config.yaml
image_size: 64
horizontal_flip: true
loss: "softmax"
embed_dim: 128
encoder_activation: "silu"
encoder_patch_size: [8, 8]
encoder_conv_stem: false
text_encoder_activation: "reglu"
text_encoder_inner_norm: false
grad_clip: 1.0
epochs: 23.9
warmup_steps: 470
Rows from block 3 of the image encoder of a small contrastive image-text model, named by matrix and row number. Rows with one number belong to one neuron. Each number is 200 + 40 x the weight over its row's rms, rounded and kept within 0 to 999. All counts start at 0.
Before each neuron's rows are labels from the 100 images, of 14848, where the neuron reaches its highest value: "patch colour" is the nearest of a few named colours to the mean colour under the peak; "top examples" is what is common among them. Only what is clearly more common there than usual is listed. The data: single toy objects rendered from many sides on busy backdrops. In brackets: how many of the 100.
# fc1: MLP up (encoder.blocks.3.mlp.fc1.weight, 768x192), inputs 0-95
# fc2: MLP down (encoder.blocks.3.mlp.fc2.weight, 192x768, transposed), outputs 0-95

patch colour: green (34)
top examples: teal (88)
fc1.155,230,188,199,270,157,124,242,221,203,153,135,109,247,141,163,229,241,208,178,251,278,221,207,177,230,256,149,148,191,195,245,174,229,248,220,179,236,255,285,210,96,186,214,116,243,234,181,111,215,232,193,194,142,163,159,186,167,190,202,213,308,181,128,220,184,242,199,251,209,167,222,161,183,162,244,214,213,214,238,196,208,175,241,230,149,169,163,210,167,195,198,187,200,188,199,130
fc2.155,256,186,181,215,242,227,193,176,184,192,256,214,178,256,175,172,238,144,214,191,272,154,166,251,134,228,187,234,156,190,149,219,169,193,274,241,214,205,176,153,79,175,167,130,220,181,217,194,207,230,148,213,227,262,130,210,226,249,226,181,177,187,195,210,164,132,213,199,243,227,201,247,178,207,190,205,209,253,188,258,188,263,189,133,207,219,247,187,148,172,201,214,178,207,248,161

patch colour: orange (26)
top examples: orange (54); yellow (27)
fc1.250,204,203,213,192,163,164,184,165,130,161,186,202,202,169,186,194,272,234,241,193,143,162,153,244,225,208,192,207,187,257,186,248,205,199,158,227,266,164,219,130,163,199,185,183,168,207,224,242,184,148,227,247,167,237,124,191,146,173,212,139,255,136,163,170,165,250,180,228,220,213,213,217,210,131,227,245,230,260,172,198,202,195,278,238,256,153,183,186,175,207,156,169,194,150,267,158
fc2.250,160,164,202,294,211,235,206,205,153,106,191,247,218,172,187,201,180,193,231,255,92,215,230,130,141,173,174,176,233,189,166,169,240,200,198,201,204,114,198,213,228,219,136,181,154,192,160,192,211,220,106,219,193,214,221,220,182,186,261,205,166,216,178,206,264,219,270,244,197,141,161,244,221,245,137,221,221,163,262,214,121,235,182,133,210,240,213,244,205,240,204,192,189,213,208,236

patch colour: purple (30)
top examples: from above (67); purple (41)
fc1.327,232,186,215,189,217,262,177,244,229,217,173,206,169,290,258,173,174,215,55,179,236,160,201,144,147,183,150,189,169,135,163,232,211,205,270,200,226,210,179,210,273,223,210,212,138,122,158,190,230,224,169,255,186,186,214,221,239,196,231,207,164,218,212,240,245,97,264,170,132,246,235,175,167,230,226,189,207,123,203,196,189,219,132,193,162,193,245,206,152,318,205,218,152,181,179,187
fc2.327,162,165,197,185,224,238,262,193,184,192,205,184,183,174,240,188,186,170,243,202,200,206,189,241,206,218,141,210,218,260,201,205,194,186,197,219,182,233,169,139,253,203,129,147,211,181,258,276,225,204,158,176,205,216,199,183,180,198,160,250,273,106,227,208,215,136,165,305,261,222,209,211,205,189,190,193,156,252,180,195,226,207,149,70,217,192,244,240,152,178,211,258,156,147,244,204

patch colour: brown (58)
top examples: yellow (87)
fc1.132,203,223,207,181,147,169,187,218,204,117,176,214,189,139,157,138,208,255,284,239,144,130,235,285,172,124,222,258,192,130,247,236,231,144,211,191,251,131,200,160,212,215,218,266,193,263,258,247,201,219,192,198,177,221,129,192,146,158,208,165,362,187,216,188,167,195,227,164,278,234,224,265,242,241,161,230,150,239,196,171,191,208,198,150,268,218,173,219,223,210,233,212,187,205,222,198
fc2.132,274,137,284,209,219,155,104,180,238,186,166,203,208,191,234,168,151,266,211,220,275,209,237,159,177,157,196,112,264,182,155,187,211,192,197,156,170,214,201,178,178,175,170,203,215,243,258,205,244,126,154,196,256,197,204,184,273,183,182,235,202,276,298,196,256,212,234,220,153,180,142,228,239,143,258,215,200,199,173,208,179,232,185,239,189,176,245,183,244,202,167,168,175,157,207,166

patch colour: pink (33)
top examples: purple (27)
fc1.185,234,171,157,133,250,126,163,278,315,210,165,287,178,242,196,126,234,294,134,185,195,165,208,141,156,197,229,136,278,139,174,253,66,283,164,169,206,156,200,197,165,221,199,163,152,214,216,142,210,214,210,220,195,200,183,166,187,182,219,197,108,172,164,226,229,257,213,244,201,202,151,152,202,132,257,191,211,213,243,164,105,226,142,191,210,225,212,227,220,174,202,197,212,225,230,259
fc2.185,170,163,235,149,234,208,281,211,163,199,208,146,265,202,94,178,211,202,198,218,249,170,209,144,209,289,223,215,160,197,176,186,259,147,162,253,187,188,156,182,174,216,208,244,255,223,153,263,220,189,196,173,167,170,169,226,206,223,174,264,184,167,217,232,138,124,186,160,225,162,214,191,160,204,214,169,205,174,198,181,238,185,211,197,175,179,181,158,200,207,174,132,188,125,201,204

patch colour: green (32)
top examples: green (41); teal (28)
fc1.223,193,247,237,240,151,227,146,163,206,140,234,228,191,196,119,231,215,165,283,259,159,209,175,210,229,202,144,160,197,271,255,142,182,182,255,91,223,180,159,227,143,232,182,194,173,226,191,276,186,190,222,238,187,163,198,220,221,156,250,237,179,196,139,271,199,194,212,215,192,215,218,213,127,180,195,230,216,162,174,150,225,189,150,192,215,256,195,179,210,194,183,226,201,211,198,156
fc2.223,183,186,103,192,183,145,265,165,222,139,223,224,194,200,174,180,127,190,151,163,186,192,191,174,227,134,264,240,140,182,155,192,197,288,250,214,205,270,225,205,248,232,195,219,118,219,204,163,120,215,218,152,201,208,268,198,244,184,263,157,249,204,202,212,251,283,231,231,181,236,209,191,206,269,190,178,204,200,221,225,187,189,209,270,135,217,300,258,191,199,197,192,204,174,210,266

patch colour: brown (63)
top examples: pink (26); blue (26)
fc1.234,149,254,171,229,173,206,148,191,192,179,169,223,194,151,240,190,173,145,263,233,185,227,247,164,151,219,278,191,207,206,200,241,199,236,184,235,189,253,168,188,203,183,170,167,210,180,267,247,222,216,208,182,226,168,227,254,286,276,219,262,171,215,275,238,205,138,174,178,236,229,234,216,202,199,150,178,189,249,217,160,101,220,209,232,166,190,160,185,144,159,188,167,178,255,190,191
fc2.234,195,167,210,142,194,261,201,295,260,252,209,248,195,267,156,228,178,226,230,174,194,175,214,140,238,151,183,182,208,190,177,207,264,184,164,234,146,170,237,186,138,219,250,200,195,145,244,175,189,223,232,209,233,237,209,178,147,162,202,163,267,155,102,183,211,205,179,238,193,200,184,208,161,224,260,271,247,156,235,180,198,196,252,217,181,186,123,255,219,190,213,166,145,146,228,248

patch colour: white (37)
top examples: white (64)
fc1.388,221,115,199,195,209,238,231,199,150,153,195,237,154,228,187,187,197,250,189,250,187,187,209,193,226,206,168,180,282,230,219,205,157,191,187,204,182,192,232,233,236,216,140,216,266,177,163,287,173,217,275,289,226,175,195,230,192,213,239,204,222,203,207,198,114,249,180,188,176,133,131,217,222,154,191,208,244,190,240,255,195,181,239,297,241,188,154,221,200,234,148,163,218,239,158,229
fc2.388,200,179,256,252,211,237,163,140,207,95,192,204,295,229,192,183,199,146,247,161,184,177,124,245,220,252,167,224,281,240,177,175,201,163,235,178,160,148,140,183,209,191,256,218,231,114,227,194,139,208,183,216,144,176,245,248,210,154,165,227,86,243,176,160,214,109,155,211,204,195,207,177,206,230,241,170,241,243,116,164,218,192,229,215,258,185,234,243,149,224,208,277,152,251,196,143

patch colour: black (84)
top examples: black (39)
fc1.458,230,105,270,164,212,199,189,301,213,277,162,140,201,129,169,164,180,239,165,216,180,188,230,199,232,233,212,203,241,194,155,193,233,179,227,251,316,255,202,217,182,212,247,210,180,208,230,230,220,153,178,290,195,253,158,175,189,163,197,229,156,193,287,170,153,170,220,174,176,200,182,267,219,159,222,212,160,138,196,184,259,255,153,181,168,150,193,121,185,246,164,149,212,272,281,242
fc2.458,180,127,249,227,222,102,141,109,255,203,219,257,231,228,190,166,201,204,224,168,154,243,190,248,229,272,199,199,167,189,138,252,222,236,169,176,171,115,211,256,196,215,241,233,157,175,216,179,195,269,216,223,154,148,212,176,187,153,204,199,106,200,257,190,229,174,178,112,221,167,245,162,213,193,247,152,148,253,185,216,253,163,183,151,248,127,270,181,157,233,187,266,289,253,268,210

patch colour: green (25)
top examples: dotted (27)
fc1.510,166,152,219,159,224,149,237,141,213,214,247,250,175,213,87,226,157,220,207,198,234,220,139,173,242,168,143,232,235,193,145,200,158,221,171,234,291,170,215,242,219,222,208,184,203,68,264,185,198,185,190,229,222,238,202,206,299,199,183,197,173,149,179,196,186,163,200,191,250,159,191,206,169,152,207,255,203,282,143,296,211,271,121,249,180,204,160,227,143,200,176,171,189,197,190,213
fc2.510,206,225,201,151,197,169,230,197,208,256,212,210,199,166,219,189,189,141,174,231,208,218,248,238,190,202,200,211,225,265,221,252,203,193,217,203,182,197,192,214,184,181,218,159,210,238,173,217,227,146,188,246,232,163,211,283,242,78,248,230,217,203,176,235,157,215,247,200,199,186,224,138,192,245,189,221,197,164,218,149,201,148,269,147,220,110,193,208,158,229,175,139,292,102,188,236

patch colour: black (67)
top examples: black (27)
fc1.720,246,196,219,204,143,158,202,180,152,251,223,228,219,183,230,162,283,254,209,163,186,234,265,214,203,238,209,140,222,220,232,278,300,162,194,206,192,141,154,107,179,196,232,231,213,302,193,195,187,211,172,155,196,197,222,184,264,294,202,178,216,258,187,200,159,230,192,163,231,233,210,109,194,181,124,169,165,191,217,145,241,179,138,186,251,195,194,193,217,200,233,251,205,231,151,106
fc2.720,150,138,229,214,249,230,244,177,211,179,153,240,239,260,200,178,209,230,172,241,211,173,204,260,185,212,220,229,153,182,167,188,167,80,255,139,201,226,218,170,211,205,219,143,282,227,217,237,228,234,242,200,227,196,157,279,193,81,169,199,220,192,208,222,181,188,246,159,229,126,159,133,274,168,208,234,172,218,195,209,152,203,256,264,154,150,285,206,169,199,175,228,167,189,149,259

patch colour: green (32)
top examples: green (31)
fc1.229,207,207,138,196,216,205,241,223,211,118,211,128,187,235,160,240,170,186,231,145,234,187,192,225,222,153,197,153,127,176,146,167,205,217,142,176,175,180,157,158,135,186,150,201,225,96,242,173,188,174,145,163,226,187,193,251,214,251,135,241,212,159,208,164,169,230,163,214,206,283,175,219,167,232,230,177,206,211,132,278,212,194,116,249,241,254,253,188,208,243,142,222,232,242,222,181
fc2.229,131,218,222,236,209,193,90,227,170,223,210,232,231,236,163,248,256,257,174,224,204,219,217,205,249,205,215,169,239,199,177,201,208,135,185,193,191,271,232,233,195,238,228,204,152,225,190,199,134,246,174,256,210,221,246,265,285,204,268,149,154,259,179,153,189,250,221,230,197,169,193,219,252,185,174,216,226,275,223,248,143,195,176,223,215,232,136,232,161,187,164,181,265,124,225,181

patch colour: purple (28)
top examples: purple (51); pink (27)
fc1.351,213,224,177,179,154,287,167,207,192,135,110,226,167,167,206,193,213,209,218,254,253,187,231,214,267,234,198,243,179,204,212,250,145,185,196,228,213,212,298,195,196,229,244,169,170,226,171,240,223,166,193,222,149,212,198,235,148,181,217,160,190,180,295,197,216,283,123,86,272,235,185,249,217,202,207,206,193,150,201,160,147,202,218,198,257,212,147,213,169,236,172,253,238,217,192,264
fc2.351,181,213,42,195,231,279,270,134,197,158,184,171,169,204,269,138,232,198,35,230,191,245,170,128,248,176,173,203,226,218,214,168,177,224,246,152,192,191,169,141,236,193,192,144,173,134,256,213,167,201,159,202,226,177,168,218,210,201,207,218,185,269,267,213,186,143,253,233,227,248,209,233,214,302,134,183,154,212,219,230,184,236,179,228,176,218,261,171,209,180,205,164,161,189,216,147

patch colour: orange (29)
top examples: orange (60)
fc1.82,201,165,201,183,189,110,222,180,209,215,198,255,170,242,221,202,269,207,194,221,240,240,214,127,195,162,167,180,173,256,167,231,168,185,254,146,301,84,168,149,172,163,187,226,207,268,286,232,232,236,248,241,192,311,173,182,178,167,180,165,239,118,201,190,210,187,191,202,189,213,240,212,213,98,191,273,219,187,243,242,193,150,198,189,208,222,186,164,213,256,163,212,175,231,199,242
fc2.82,197,208,198,179,208,250,190,189,130,31,285,246,214,158,224,151,136,216,226,185,161,192,202,184,248,229,192,178,193,160,196,270,228,205,131,255,187,181,248,215,156,217,209,202,171,159,195,178,152,175,265,226,217,211,181,208,212,138,232,215,192,307,222,232,233,186,223,176,154,198,205,187,102,194,143,174,204,236,207,212,235,269,227,229,236,200,162,196,227,239,198,211,231,214,93,182